From a checkpoint of a small audio captioner: log mel input, encoder moe expert_choice.
Rows from block 3 of the audio encoder of a small audio captioner, named by matrix and row number. Rows with one number within an expert belong to one neuron, the router's apart. Each number is 500 + 50 x the weight over its row's rms, rounded and kept within 0 to 999. All counts start at 0. Numbers have three digits each.
Before each expert's rows are labels from the 100 clips, of 14976, where the router gives the expert most weight on average: "responds to" is what is common among them. Only what is clearly more common there than usual is listed. The data: struck, bounced, scraped and rolled objects made by modal synthesis. In brackets: how many of the 100.
# router: router (encoder.blocks.3.mlp.router.weight, 4x192, trained with AdamW), inputs 0-95
# gate: expert gate (encoder.blocks.3.mlp.gate, 4x48x192), inputs 0-95
# up: expert up (encoder.blocks.3.mlp.up, 4x48x192), inputs 0-95
# down: expert down (encoder.blocks.3.mlp.down, 4x192x48, transposed), outputs 0-95

# expert 1
responds to: one hit (72); pink noise (55)
router.1:501523489436527521484513411497626571541438442453493466479450558625501417473462574609545392466509571466533571448486452493529522470566492510515519436562500479416469435493485485491390509588434535461481422531506367433473581461499486551464433490554441489463475621542477572594528532471540538537
gate.0:516488508479616467542545567456553560470522488505542567539435561511482445490509399510501466532589576542460423498544534522540550570480470524464577468564468503611570581453495372479507549542493452540477583486449430416478555576543536506422498512483468545491502475427556512487476519499604545513
up.0:559519457521443483496498419511498455512467556493525509460428614422405534570546413402498523554471480403489505462563435550468428486496553466538401512424586562458470436560525487439500531448472424510465501409445505504524520438413605472597501490579546551560533497505478521524510525623391496440
down.0:524557494510582525507547498543494505472466424510472439430486383628544473528531557538477504481403559545476596566483433462502494551494489499547475476542517503470451490636543476498459460451468473488568508564587564499382490541476469548492530506467484544418437557450538578521578481456505533577
gate.1:531495520437470447507524469529415456516583429479442585504466432475566473471537524419519491506511419475538466475441481508506462483469476530502497521490464634481465475507371447506494470514472500498453657517487486507483462524571532458619485434519512403455532544513431559431542549543574487493
up.1:457508502534557462524463454473498432509492587528444482438555495514407460530524468536513415497526545470429538472567654468504442533532539523496453554560505493536451491439541528627476527490492470477527537419476577393569464489491522542460511489466539603550445482537573425444488490496506509587
down.1:536426443482471488511461550471469491487518414496460563452454455515500523528474437497492507427564511545606434555520445547513510536449574603516496492506469575407518546552548457435568624423345478560552446479449457610566524421507469528478565458574412450564560515527509460500469494541409468614
gate.2:507458556483432473476435460418495501457487511545519497491509505529583461535495488499456471463460556657592501473497539418476513465419530445500528531492355414465542523454544503478566489541498470487518498503476500450481448526519461509532477449471476509549525423499478427428524475499583460411
up.2:544421583514436548542471483452535511430558518544524552461512510569581526494498466517529462531494528599592519494493503447499508567430530452471514516543391480420499564400521482450526512483496560502530504507471518430486465512541498537498526436511458505537473425508504466447497491490591473422
down.2:490437539533458462512418499498467520508521550482470555466430579450494485511529500520605551458495405486455492550559530584467488483493462516531504496479418479456469452609481557424508529571483507489512431499430550535498483458525487459467486465477540536548481509534510403494583518380504424477
gate.3:565456483576506535528503524496564486484438482473495531470470539603416506528471496507465467531449469573468476502458492484500488504486519636598514578381542560535504538560506581442485472560433442517472482576501466446548556479473400596516606468499443489547490523470530496476518534496608519471
up.3:478465450492501501506534519558450475537510542509561680490484559517589599529531552509496472460478386479516494421559478608495482542455566519527532477450519429441511498515512559395510498491446457528509511540515496471550482498511501467462486449513493405603440583447475553562517451540623485479
down.3:464497500501400474469435510541457556502506423397463403521464440499491535515516465432541484451440440536493445563551513362396505500504403475513463434469473550538519476571488508543564534494505468451521500535468502601564360524568575514463464493500527528442475546556503502526450476553481394467
gate.4:467527472479499497494487506580557532525441457510441488593510321479516428566508513433531447476571543433578501583573416592521485573490524531479444463540466484458450480506497555468463534388522462463516552498499546495494469500537430451458517528490536458495477562461465378542523503478513435492
up.4:484519470508563579543575487507441518501488485556513534507518460523452433500489528519529476493556534494547479605609422501494496535541582526505475516478452425549476530527563662456455537545554476450498536493492592523453533515482432560530542530380488366562449494462445461524559525468457561601
down.4:535482499528517515477431585471411575580501486453433443536441502453526572577475502527537479561433448544480500415419584528422564499475423508458547481471539491456479465402464443548538485484410498645579494513599502527503573497534460421490468491533472557532481511568494521400484524631511460428

# expert 3
responds to: steel-like damping (62); mains hum (51)
router.3:459501437514449504452470435540487408432523535410475522439535572482557562474456588534540413520532528495537541494558470592434604501561506527527462478383564579477554591554532482574614544449529518442465553481472547523441507558568510546538419525435526539472565479522551535447496505532454551450
gate.0:490571491510560577452507430549538470490376489445490568391534459505439511486484517526505506545492452557498371461497451470477513466554492529527535400488550414522560580531460480498503554511407539427493459609463424528508578543452553565482486416556573528466459492529442483518473462564498448466
up.0:452406502480448435503516569440418492611483494475512449554552539521543461479458488507533480480513476462629515530409535570475533535473586513475554489532469592441476479471523534469501467487519482578489499560527537466528435459475434406524579512419561519537596500452527522488573547487507542546
down.0:469508541542484480420584537520441440448460435558487528438522527466497500543496507458494450515506504484455480411593429389470555444394529469513546544521541419552532602506556435560408487539509481534513463526449445421463518475488596471452517517441573513573489510450519407566520522464543466522
gate.1:510465431506582451520505594462540503506528428519538434483508397551505495533456448421513472502519438481492377537521484376525496612534455488524616506576527495471462540451573433479545505526589439508563546540544553524468552517504414531544413626517475457482481443494460522691466453502424584471
up.1:550460414499583462515519615503524542492493464530518475495507390606522507507473478438541457502578478450520420543489488436559489601543488486538575533555551502456467539429549448508550495542599477527543483495546575527418566522474408523568419600497466477495496373497483570625512438508405596470
down.1:423542507554436469464490521491424529393421490626448493511460538502456578436474505444609476407546456513450575463456498564518443498472448591561419470460519512402574537441499505433555473508489479535493586453414493455554565453520499521523493532499597474520419426473438534452477409499552460502
gate.2:439510483523477509513465614494453477487487499483670511497500529589537521463513603517526413509489504457484479463487598497502489523489499626563522502524498490570509500526515507498536442489456489446584420494392496577496502416527527559408473521480470503573492501488546475565484498534543485502
up.2:435465522488586547536443522524483522424584537572468599519592437441524531532485513473428506465492509407472533603461392496478528507518463414505556563486567502542532565387520483459499513562420441441427515474456459494461462414527604478475475547472453525490554575526489549611439557493531457445
down.2:544503560532470486516492490504512523472395549420540499529408598461571582419450501477517492438409523641529445494507462530559553537547506505494569470506523423443498524509438590525605386414545530521493544520470524497556551544559386551519512575484550443474432475562570484489489485540465443560
gate.3:496460492505523612444548410467488481538541473578469491479479560488593444523502531517490513552519405507539608486541579599524523543523482513453508481514513490466434394491497444571456558521538534468546464525513473495487438447590467545463444478528405458445478505509479445510528568499512506519
up.3:457575530511458411554507500514430615503481512464450539554554492488441549499460546584537393482503547511446450426496498386569458470489420522523536492520482475521525549531550471454579460530496510519510542497462464432552540443478612508498583507431497568552457481464479575528507505487485536529
down.3:463433497446441630482451468453503501482544517560560462447426476490454501442476501399534523520486480480504506571602466577555546482536535439454396443522472462491486446426511478535432502528557424478493518489513459480465473503465464494507416419533464544536549556470498484545455522450480498459
gate.4:506367543593513617470494410385535566514433480513496499469475432459453569516462487606454378555474516474443562496417549483525458492571526523572491525542409531542480467507428548418368450546503571579478474520507452488531545473540620569483576518553546478494449551530492468556502559465489499569
up.4:504344548606493617493466471429559550479421495527487496475535438465432570571478462602403410541531534479498563572447577495587474494607582452554486513522434521528471516537476532426446457546470553578416458458447445490506481471556523601501551478573579455493439572522495490621496553490515488573
down.4:556474580431487434524538543538451477549573387504495460477588575509468491436546489485521506459489442478613483451610442558433481429439493370535510471538613483473471483522511439573467493511575485464509558462547495512442532507471434526480445528526446423448516506459559496509511451494429456511

# expert 2
responds to: one hit (100); rubber-like damping (80)
router.2:496505516451482523552555585553500453500492486516556564482505488478476489523544512413540655561492487470493459604464576508491494505453571495508517493548545490523416488526454542480474421438454437512540575475553603556543442514541531479574596536496449495534467494533461453482543547485480427517
gate.0:479576481486489449607458552497529505458547484470464492554544437540472523503527524513481620557434476547506448528489517547491490526456472483522447481516438520489483479483549541413490434528543461502454500497488452480487500453453553538402446454542533561491432456500412402482467605541408460480
up.0:550467525608460570478501459527523492448450573489479525473486572562550443471467530569476388487516558545535542504530509579475503490542506479477457506467580545520505510461444504613551510447487528577483463534435511504474446553667474411526581525540536425456559539566555538466585430433495534580
down.0:497480514479532467458522526494525573483560500542492434420488553517478459451522456454532466499480480509490545365457475443484456521450452503564546487464430481499541496551529452477544563581495491540408583523569414472417513454511521567371432520498462480561495500488488525517461360518527544496
gate.1:445445461544530564433535499521519518594467523632562508494564541667521432521500515442509435504484529415550544491513483552492531457453498428481457590514567439467500528420522536459560483506492514434542505489479442391544473537447560489429499571523493442531546470543449486487499429460495503474
up.1:546562595438487397550448526483490484433554485362455494456437482294498556490548495541498567512494483570448447488504513459497439545545488531535508403506457557568473527554480493492432530482520483557454482482513510578449549432545456488558527447461471548474462545424538537530523549548535487500
down.1:533397515571530509583477497430386438542470530449508476530588526537481493516382514527455511369457494556574533471558432539458509473578464404483445486516575491507345504425496551528537529466496497489423501573500475523507485546433531435549501434427438406493605522547565471529452416492356508430
gate.2:465492461409492363482467474517487417421444473542491595476576528486521577468467504423508643452451486571484477488513517551590550475416482525560545498489486452592534518525504500498471528439443448489540481488511411559449513537476567462523522444521464546434539516423516513467449416522543506489
up.2:495499454481501386462521472502486515478491470578557506458470482415539545520540591472448620462517465506400523597497467512504564491473507528489504514551478478471606522544487429432506520473466455506530495566539483569378509614398562465542515441528432543461559517488407532524447417383478489504
down.2:477476536526454617427467534530521519447432440461554546554509509615462539447527473513565487536560550516514477541462597489521571460514548459540475419590456570574461444443513578562494469519449535483473546484496498498493571491501524514450537474374576522500545449474635532506567567549490465518
gate.3:478463471489513456397516525480404526468532445435379446608523390567506499491459418549549504423460534432494511532441454464510479501572458454582465473566487452579488473530473511482544548438511509511505563528513555636543486491467449488551461424527574491484487512528468564625519469529510515463
up.3:505524507483460520435489550442466528534510432502436479495484422567306479515503496407484460522524550481492514466462522477548501458551450484567480426479574488483434509536482572506570487496474462569516499586527483536472503590517477554436406471483543484517498586560536476532454449512494397410
down.3:484475578435449419445509458488516534444479508400461491573589496490482429511401520635426511519520394435533555445528480499460465372502450512463554471505577458585473411518497487461565552594471490531495478488503482439480532568497511421546483448505495472450469489530468556551497432458382510414
gate.4:547548465471525592506596486536469447595512438541414393402469496543492465455517494595543510476522476479532431429449464438428577436491522507467472474450559472534455466552558588602489547510462528474448493486479430491440541481540519585592509533554488502502429528589543429467546535409512468575
up.4:424473543525468403461429458452541527408476559493576574579492499434517573509492515412446487523484499512478556588511532561541425525523481482523505544525442534458568527456443425394497449478567494538603457558541545535564466529409499403384462455437487494500595468431451576533484466592496527458
down.4:514487560489576567584500540605496493511483443504479507429464419523463509526516596494506425494520457491574514491524534535502512534435587543407385508532531530409509482531494551626448471474502564511474425424510473548448527514556463475448594563549474415546493439580472521434572543454539483484

# expert 0
responds to: thin (high-pass) (76); white noise (60); shape: clamped rod (37)
router.0:458593605508491520623534518531491530451591527561533571519590552487552598449536542452543508580492515534567524481561591509541551540553501582548542496424570542560453519560498507509551548539520510584491599557497503491507494498581493494466614580481509553544568398505584536497529490549483494568
gate.0:540546525482485510555529528434448407465401495487439513488470565452524516449554344409515621525500497495469554488486557578475518525518474526499617489466458468539507454566462489628466511474462474458552487496563575404516492482613525439470481481584455501529440458412490519442471472488531528382
up.0:471473456486476424545498460459437464511496500529570438459535503497469512443553361461481537606532491480524558549524553540515465560446462546552528559493511501470549495558498528668473491519445438462516541392528604516520492427553508491455467482526503545535558512467550554436542466489574547442
down.0:492483567465482505531499512575577574518536607528401505516533494492518477575390594563480568525500502471528495522489470564508473451461528469454439540494544456427469569462530443421498513526459523429537574492399425523403542531520528592451533521449505422486506521554544444528547418516441532535
gate.1:478550451488491527472466569459477479507527571488573534507464517477414472381510524401463483578499442487549515496463519388431503529491535510512512554541466484504545486505490510408465450525494548513515513517451563505466447425520476421462454404413412475570499577524469405430540451545528505455
up.1:486554443506499527491442566467454472530504589506586558513489552506478506415504508427488498570532447565529517484478551412381509532484524499497476506584485480494564517508542533433484473492507542492466492541490507548464452424530495443465459452433410467525553546510489424426557462515520488442
down.1:536452483506608448510522379530508486521456488479459520442535589487502496564496526499627505474481405500418505486549491628473566534542545476460500417429487595495476494534589450529531485417523507544461597403454545518577548577581488509519531437432614452449602424551505495576450518575486485572
gate.2:489573595491465491522543471501357512610565532483499506656504453513547517544595421511575475454426460508555481497507532474440411592458459485498563423507569493500573586480538557451577409531525544552539462411452482475483522508445445538496432497451538441460568532529457468477565544537505457507
up.2:514562502511403490477517529434520549557654521487370564511552548511482359496520554426514483519559418506493420526555428497512461572533573524457449580487474503455489501448466544601493472560517484550455494535462571485513517450476554531430472532570532501449535489462507493535475494477479392459
down.2:457469452474533591593543535492432549471537458522540447551416502483423452501506524560500555524461517472476496485546483485428480543545575528475512563426525539491443456459503477481501490531412491568465576607470558487483521470639482520471545477437542519468451517492489453517498540514510629561
gate.3:446494537551512497520499482556548469505473531598560581464628486522523484504477463480462534492501471554537518582551440439577495574499577522517539503464546466457552528566463456521424456521472485475528546542433459509431533498450524570554432513448471396552538534531509476597514491516412458557
up.3:510460469454488517476523513487511531474499522411451414483396488519504510439552526521547501462487501458485567446443520613393508367507434423484441521535500435541447510478517567469578502509513555495472449430571573474548416557494484507399577465596497541390463531436455530444475517506560513479
down.3:514547471484457472544444593567552473523566436578512446414576463457485576573494411477421478546487477492427533531541553409569537512456556595538479487509537442545411510502578509490455496511473465511630463515525564501446537492454506598522589437518612409496469550492473499491451462538469521544
gate.4:452638535505554499485484492449513453447485417552517516505486543532378534446587459434436466450550475390509504534585523561500422490485468579509490534437524590472477498514480496553561492582457505499484473546557574441517426474520346446514458457389532553537461509566400526497489410555545490488
up.4:569565548388513583518485515499414508532513490392493578607456586465471555489526392549457559584591562546447475448548569539518597492519564533534522485430567437537480562544509447602582421508525571585520508431531627436547445516480452529445511494445545475486491544495529460426438600448496470495
down.4:506502413585551439580535462542517587500441538569473458560449408553523481436463542566516416485506487471522448521458478532473484559527447507524539498494442432484476339503576481503583560465485421522535530402495519584618461448561547441516516482554555481478587470471496494469434488436399511417